From a checkpoint of a small sound classifier.
Training: adamw at rate 0.0029, 9900 steps, batches of 128, held-out accuracy 90%.
Rows from block 4 of a small sound classifier, named by matrix and row number. Rows with one number belong to one neuron. Each number is 128 + 24 x the weight over its row's rms, rounded and kept within 0 to 255. All counts start at 0. Numbers have three digits each.
After each neuron's rows are labels from the 100 clips, of 14976, where the neuron reaches its largest size: "loudest" is the band of the loudest frequency at the time of the peak. Only what is clearly more common there than usual is listed. The data: short pieces for a synthesised band: melody, chords, bass and drums. In brackets: how many of the 100.
# gate: first MLP gate (model.blocks.4.ff1.gate.weight, 640x160), inputs 108-159
# fc1: first MLP up (model.blocks.4.ff1.fc1.weight, 640x160), inputs 108-159
# fc2: first MLP down (model.blocks.4.ff1.fc2.weight, 160x640, transposed), outputs 108-159

gate.386:133122090151129135138101133115144084117143141084157131153133120111111127134135115134117124168139099167122117137160157131117134122089118113198136122101095116
fc1.386:096166174066151110129092143140128140112153140174149125144101139141127110112114143169146114119136146086130146047119091140095138139150131099110123121147118106
fc2.386:116146078164143145112098134133115128156096162129148119151146131133107121162135115111115124118159150130136122140156111112090135115109128109110163110127139101
loudest: 500 to 1000 Hz (55)

gate.624:152048148138151130106167124153112123125153123110132111153158119138145159116133160129073147169128088145143106126106117144161134154138100117090114131090124096
fc1.624:103151073153118158110130143128138184116105121110162145154103169116103137138134122155147093129132133126096135165112111164135125113145116122151120121137108120
fc2.624:132108121134121123131090128104128134128164133129084129143147092073169147142141085135101145153113122128118126141154140119137145134141112144117147154157140122
loudest: 500 to 1000 Hz (49)

gate.576:118168121142143089121143129159116125091080122151118103124138129141118146133128159146124121129117130143141123096112178123067122133124099109158150105111136093
fc1.576:135136138141121118136137092144129161112129112138134114138110101147099124109096149124155117149110116182138099129144162114147113126126114096117122146129112152
fc2.576:121100140142136134131078107121153114127151150179137156185155107102100118130123119099156170164132076126112138101114155133087103173127152130143105105130084122
loudest: 500 to 1000 Hz (57)

gate.9:142102123124130105114114145140095185110140082109160112130162145127133177119152085147126118098118134105104161106125109126106126145121134131152125154143149120
fc1.9:099122121087148118088133136149157121088175146127121134147109093144109144121112093133126166058124123124116160161098155160136119150136141137164123158120116100
fc2.9:099159121101141126151130126147114144146175139104124153133162136131156098074131086107122130123145125137107124101163099136122156119115136111118092093147128124
loudest: 500 to 1000 Hz (37)

gate.97:120146168160130126115109124116079109112133085103171149175108148159091088100108125131109114116127114122102147101148156153151104080123157111139134146122114127
fc1.97:114078107134112214128158136117090137121121153131125093129148126144147094124160157126101155116144131113122136132166136106166106092114142155136141097145149114
fc2.97:135115131166132133123167144097109095143150117109091119100107082126132116131165152139148166103139151101137127136167116156132122104145141143138142106120115109
loudest: 500 to 1000 Hz (40)

gate.556:136100145145137131137148088112163128142137112108147120065113134132120132112147152120098133125170089112142158105166156167118131098117151124109122128100081139
fc1.556:144154145134138146071126118164096122111106113115182145118143132063129140137125107129120136113123101165185177108125116120109165137101136096153160130155087161
fc2.556:163119083112122112132091150128148148129153090173145122160136146119084099103118122181125156112091171133114144119085076110129109168124125125164119144133137139
loudest: 500 to 1000 Hz (37)

gate.136:117135090124129104104123143122132127162123166143123071124141157096079149158123138105087097151148144182120136163138164072090151147165153132132119133108102076
fc1.136:137126142136158154116117143134100119141111125134136073169130143136120072144161111122116102128114154134098128143145155180125162151139112125152148119105131093
fc2.136:122175136104133076139142156145084106122149131152137146115107081167137141091148099135140144144133119122150120140135103169125115100144122148104147131181108158
loudest: 500 to 1000 Hz (38)

gate.369:128097129115144123133142123121105127107125124109113092123071151123096073151100102118101136127114118139120080095168193151085123135135132120177182127099121141
fc1.369:168148126133117132145096128103104123139117146086175104157124135122094133124156147123135156143138102152144129128194153135147132082144121132119150120131102131
fc2.369:123145124117161151140181162104131158124177087148130155134100110133132092113142130118109107114111134119120155163141179126108123135094102142134098110156142200
loudest: 500 to 1000 Hz (41)

gate.549:124145109138120130104132120131174163109121121141135119102124157090068134125103166124107114132146083124108199124093110133146096170150084120102084075130128110
fc1.549:121126117084097115140160141115130111131142144106116140130144146130173147096123070107133138108125182120141113145136136122167113118135155122147175131132147139
fc2.549:135118136130076116152180146153124120140130151156147122153183124111164144091156126151127164145120145089166113087134142119119121125106139126109142135120134168
loudest: 500 to 1000 Hz (40)

gate.105:141165093110111151171120186138156118125094131160150107100120166102113133112159136121090141147123119087164143095156092124117131110148102163143154137152105093
fc1.105:114135095164117171140108160123102137115093151168148094169122140098118167134161095148151112136138113090148157113123127098086118165147127162118118152131150131
fc2.105:145140133166116125125102129148120120119077173120143122097117155150103134127125139108116130168103159166139127134126153112106105147149130141068127146093143147
loudest: 250 to 500 Hz (57)

gate.316:136100118124138110146136159183161137137133153156127117166134112154075126103109170150085084147121092103144085138147066134173156108108104151154125109081157115
fc1.316:128136130137115114123147105152104103174132114122135132157128136135084129118157162130129180094101146146136105180160149172091161110127131153136148138123138161
fc2.316:136171185139126086097153151162163113112107121167117108136126129148131102104100164147101123134108122093140125116067116174137094152133148127139117159165119132
loudest: 500 to 1000 Hz (37)

gate.165:142130158128079170121133127137162189149132118156144152162122133109125150136166096178151115116115166136120132132115104135125156161120162089070088127167119130
fc1.165:135157134103100106104150082158137161130116075115128127157087160166140147102121092137113110132105142133160106137131133157126159149151105107083082165103137120
fc2.165:121151128139131105114150144095104122147129102158096134096134130141125103113120136143139127162104135173114101148124109110152141113098115124135137151175163127
loudest: 250 to 500 Hz (63)

gate.265:119130157111078114182111144132108116111149116115173149108126138119131078139102142160161156124114135093121151109134158105115113120123108117131159114177128118
fc1.265:140084101142138186134131124138100146132122110083135137095135105108085112124151111120128120096082123120121134132129160101084106138090126153174153128127124156
fc2.265:159139087128141137138151108125098145117110121064094116117125088136138124120120175177147107125144117113123112153086125151100141098130107155144088157150104104
loudest: 250 to 500 Hz (54)

gate.333:115106142130081146176121152127113168140147089138197169104124143105135127123127146162136121143097104133141157167154129152147164150118111102116144114146130152
fc1.333:161127133102160106117137089107115088129082117124074076137132099162129119150126125107125152108157127115106152112119181097107072094141126163150094157116105110
fc2.333:160110122126132131111156114158133158133128114122119108128111118114097148163117150144111128061170165127137130110113138154110111139155147128156115123066102102
loudest: 250 to 500 Hz (55)

gate.55:144096095098120161143110091112132102135130099141173116160091149141101137118159144126125153150146107122167151128119153099141124122137120138116109116117089143
fc1.55:120088121132140128108156127131129093133143097189114144143108138149101152131146121125130150130136120160173166124116167075135134175114153145169146126172115194
fc2.55:136139099104132132117159145122125180127125094159120134131116140106096067127128104150103100100095137152112160107123092080120122154139097132144116171126110106
loudest: 500 to 1000 Hz (43)

gate.244:104156077165133122116110138146094091045112110143121114141127107116100088117141115100149126156122110124141125119149143111148146101091115133137153143077167130
fc1.244:113152096127150134134116119118116117141109109122121072126171156094131152125114122138154148148117158150127108122154091089147195123150133157139144149106174174
fc2.244:126163164096137132110164134137158136138144128165132140143141143103129161110095141126121126161066122153137135105122119100129099092136149103118121177129109113
loudest: 500 to 1000 Hz (37)

gate.50:144127149122133112116106149125122083143145088149109105137125093080128130117107139135088166135134132167134116080144131150098134167107093116144143102108116096
fc1.50:127117113137136089130112115121106143132087152100149124078151126108120162122151126148127113133138119149142149143140127112126096057141099130105143128136082072
fc2.50:138154138074137134084127122143135116128148135173133135134113124149101108134121094143127115148138120111118121139114135090162119157131108150122136125134163145
loudest: 500 to 1000 Hz (40)

gate.311:100107117096157122112134111129127114142124111155118095140104169152099138121103120152094137152153132116120107098116134144140136101122097099169112102093138108
fc1.311:122149141128108098141071157125131099116107110132131125066121167152136091118090125133124135153139155137120130104131131124111148145145127107160139121119155166
fc2.311:136109129170153133119152102113087086092120144105127102134147121144124115105128192112137126139116110111145125130144127141098156146143111107116109126115126125
loudest: 500 to 1000 Hz (43)

gate.168:103136140105130089137121103155198116148127134164117125114132153140123099107077144129142124121127145121110119094076125138141124126150115102160133119113153082
fc1.168:129122096148098155104119142111108170125167146148134137168184096079145147146141108111151130118145089127118184147144113168132169144146114132109113127133138100
fc2.168:119131117121147107131088120111135129113136133138128150129127125137113097139111119134121117169138155146109125114149159105071061146112105121164102141167127157
loudest: 500 to 1000 Hz (44)

gate.479:131173090114148098139158094135161119102150161148093125118110155158119129112113112143177117135132176086120108143106143101158071070121119126188130115148124095
fc1.479:131184132154135127121105114122188116158120135134148142131103128138099149141082131133153091152126156138121130053125129136099108125139136081161122114122122114
fc2.479:132150141159157115092174131129148159131153149099115120128134140120146189134136133133133144131083134106129119120162110149127175143151163139130143160103134124
loudest: 500 to 1000 Hz (41)

gate.545:140139078102106113160133188109119080114159102121159113136145126113143100109121142137096160060134111131114135110115148163121132147117137146147134149097143120
fc1.545:125122112114135136139115117123129102102124130090186122091146175149109087129124172168110132096159128122139125085162126153140141086125141149136125102138129149
fc2.545:136140158115104121127117121106145094102165131101128125150116140122131115118132124100141135100140150135126139121142094135137117084127131116175127097130113175
loudest: 500 to 1000 Hz (46)

gate.421:131157122151163148102107076126160102134130152127108124144122140140081094087139164122167139150141102118139139129084153149100152134111078124158111125109151113
fc1.421:076119163139115152122126141127121136109133167152135128133126084103125154155115164140125121121118102120131120085123148119087147146126107136142133140126109085
fc2.421:129167139122104115092105134089123148115146145092135164131088130114106099108111140127157120129100109150123113159124127072083096135124148116118115166164101139
loudest: 250 to 500 Hz (54)

gate.595:113121111158144069128100166116144151060101136128097105160112136123082149140158141112104113118121146139129135092107141105099120104148130131129105134131164084
fc1.595:073129157142143050134140148132167111117114129134144133119154113159115127101151152155114148101101138098115142137126139147138145118125093143155118127124144107
fc2.595:114131086169139119138173156138083122122115155135138147153132167127131117112123155113128102161123116132153135155154158130159124113149125112109127112144097121
loudest: 250 to 500 Hz (55)

gate.584:131166120120119154134159115160139141165123124155139135138100135152100135129127130141143116136118147115140128111071104110149080102146130114160099116116116157
fc1.584:131134134145127101138141146105079137079077164054137124103124126102159118153115113126152128156144129121120124119163152137086140145115102090111159159101137143
fc2.584:155122138120095108146094110113147111130114135074130095135122122162170118110104154123107140152172122117102098126132137155109110117126144133154118103117123110
loudest: 500 to 1000 Hz (37)

gate.344:129094129130117158132110129128148102084104104138166161170098106146133132119098128139133109112116132117138089082117112171100139101119097114138132126143116111
fc1.344:177108138114127128138093108147125155125142152132172167125119095117106080148114112138114104129121146121120127103125071141121162094121139099131118161148114107
fc2.344:122152116155152112108109110154096104153119164091140138117139142151129095124110123124129160140129126102126136119113179157166117083125125138157114111143083127
loudest: 250 to 500 Hz (53)

gate.420:127122111163122110089113150119162167142112129132132106158120149125159142109150136112065114126110097150136113120112143128131179156135102135127077119132151094
fc1.420:110113129169149110110131148112111119102072152148080113176114132123114054150143102167104129146129172092102130151125118113086118116137120104123103105118135130
fc2.420:118120152133132142131102190130129137113081138113175129078105140105130175178129120130105119120148135120144120106161135141102142157152107123108144161130110147
loudest: 500 to 1000 Hz (39)

gate.229:153110100096124129175134132083158142126141150135148099159104141150124110139162156114132134145140128088126127126103120123124099137095171166150101117143119107
fc1.229:138137124141128168157098117103130148079098105103170136134125147099164128162099126141118144146120109126115134137106077128105128130143122138061124142137123128
fc2.229:107149162117147111114165151122101102065131102159122141112150058130159103105107165148135130172131137096147114089162144115106103138149101111141147127119132138
loudest: 500 to 1000 Hz (39)

gate.287:116145146139057131137148126169123125122116079136094140152084099118117123117154088163133127132089143155186118139125136115127190116110132105112120163160144147
fc1.287:136102123128213118125125118080127091132151168120138127122175150120160142110094162108118167116142130134096158135120143135136074134143125137153163092094089115
fc2.287:145084127115161145138110119147133137135154165118175144157133125099135147143131135118118139100133123120123169124138155157094101161143152136111134101067078109
loudest: 250 to 500 Hz (60)

gate.218:102094089163121134174137129119144121136136153113159117124130186100118122144122109125107145127164119127131137176115120104141100081121121166131126075109167084
fc1.218:126155114091132099153112140077125155150133172160109133096119121127167175155128082123118132151140103138099116109120123118152118121150149100119145139100160142
fc2.218:092162151140135091092171164117162174087148135139138163081172117123100082135132188126122107149133112158130127144153108136140162142135116098095135144151141166
loudest: 500 to 1000 Hz (40)

gate.73:101166161119118124130157156158108081144133150121174138152094146083126140117094133108119138176113164144145114093124150114111142153123139100144220126122127126
fc1.73:127092108171145116150111103136179150115089140134106093099114123152110098165151118120124068113126117126125117138131126123110098096165126129166099113120118138
fc2.73:131106119115094163128128157166137097149129119150163121155157125151165106121106124150100118124150118094117106131151147115135144180115146126145128138139194132
loudest: 250 to 500 Hz (61)

gate.370:132103128110146117099193142111137168155129111115112076134100113112087162144157103097120168083149128121122124133129156154137128160144116135149139131130148133
fc1.370:108065165114140100102135094133087130130169096129082131089111108136119145109146084113150153084127109142141160148155125144142119145139166158101153139137111163
fc2.370:120142154089118165143157138119128103145159139102106122141137119109183164114139126148132111119121117098130111145111116164143152095118128112104134101135143135
loudest: 500 to 1000 Hz (46)

gate.144:138128121150120084131128140119154116104103101142104134156110131122074098123110133108078114148117112115148135104130109137084120098156114126177124125133094136
fc1.144:113166134113132101103116114142107153141103143116180118122124144090107164144118129091104080155125133140131131090088154116116094134136147065152166137128091117
fc2.144:122151147124119118123114127131188116074128115106156115101121165160135100124131157104144150160129149128136129105116065147122080148137146167141124146102144171
loudest: 500 to 1000 Hz (38)

gate.313:133140147138112079152133137156149107089093110118112101096161115127138112140111134144140129137148135109100105130153092178122135092138126136077133109140161127
fc1.313:136093135105143162143083140145122113152160147153131121152148147121175127159066129117127132116117129137126140133086152098161107184141133129164122145096139159
fc2.313:129110135170133146140170140124136198127135078102165168093110140109108071118110122163083160129115144145118151187112109146132123122112119146155134119157118141
loudest: 250 to 500 Hz (57)

gate.161:151107103107143140121072108121138148064137082144144083075124108119110118089151107145160121131135119126169130136128134138136108139123153142129113115129120171
fc1.161:145146130137136117143154164144127140164126131159155135123096120125148097141088147156111104125154120113129112070142113136120133137124115084159124127116142123
fc2.161:123126144121146133085125172131171088122137143147127149106124112122136166104138129142099159160124076143136120106105119167156118169123127160113194125114120136
loudest: 250 to 500 Hz (56)

gate.280:078156153132147124153116124123126179135123066101125079107143104161107098081098146135118090135124175103103104084126137081096072114124127119113123139135122135
fc1.280:114146125115148090129104094136108093097119121070105132125115117138104122137094103176158141108135109146121120165085099070120113101129174130130132144150070116
fc2.280:123148120132131159129103140119151129122146122154149135137177119133121091084115106138106151115131157115097153118061072180108148099144099162140084151131160100
loudest: 500 to 1000 Hz (50)

gate.293:135136106080135104118114112147135171116108123047138126157096111118110062140122113134124098139131137173122111095105145108065117133143137111118109130129107087
fc1.293:197070150142112177108137122134114107141156128160099121117140165170138162140115113095128114114146119122134139172137150108154128139130124131141148096119126149
fc2.293:111116149146107110115171125123143128105110101127109157112108142138108161142128132135116115119126132129154098148134128179130126137128122103107161086120090143
loudest: 500 to 1000 Hz (37)

gate.238:124097103128141103167099115101103097130114124122145100129118129107092120128128143101196127150137121129153146108141173143127112134094116150136143111160113170
fc1.238:106102102143131109155134119124136107181150141134133116127108132146120146106138108094162089119111152138176130115131141125130093144108124117135130113138102145
fc2.238:147127111120120117162151105087130132154123131108122109103127104119105118089158153162092102107109102119124172117128134105109109101127122187151110169114117094
loudest: 500 to 1000 Hz (59)

gate.88:147121102137132087124137165138175114144136124139124069132141145192111120118069117158128136144124124097145160107167098117141137159106150136132127093120139148
fc1.88:115120199135151092129115114100095066142121145158152127120148116128150078129111124140111161102117139141137119137094128160070112098132128140100111116161149128
fc2.88:125122146132137150124191165148138091137167138150127143091111131130156169090107091150128136116120107132137149111147149136118111108134126165146143094113114107
loudest: 250 to 500 Hz (54)

gate.37:138097149117124109137106120088146120121146116149136120131158133161100159088132122130102179094141135135146116122179145114122122099154110128100117129115145103
fc1.37:100147098110120085134144159172110086115104120120092128110150115117129127130127137109157105160146156110133109167161160141116104085154142111104164125127130137
fc2.37:097125112131121144135076111115151098106109128094161109162104154137132153120149090110155125116124074150127136122129119194131107152129133151120141135096102142
loudest: 500 to 1000 Hz (39)

gate.282:145135119089092153155111160106138131150133093107137148125152142103131123158150096122139144074146141115121161156094123114152138104134116170118133094147141136
fc1.282:130111159166147121116156111137133125130140139128118119117115143149146143121148172102111146175131096160138085125164124149087154171119121113145128160088126129
fc2.282:168153147135131117099149123134163113112108163124113104101107129100139183143124115084142091154129144147132131129114120108144127158143100120142163139120120094
loudest: 250 to 500 Hz (53)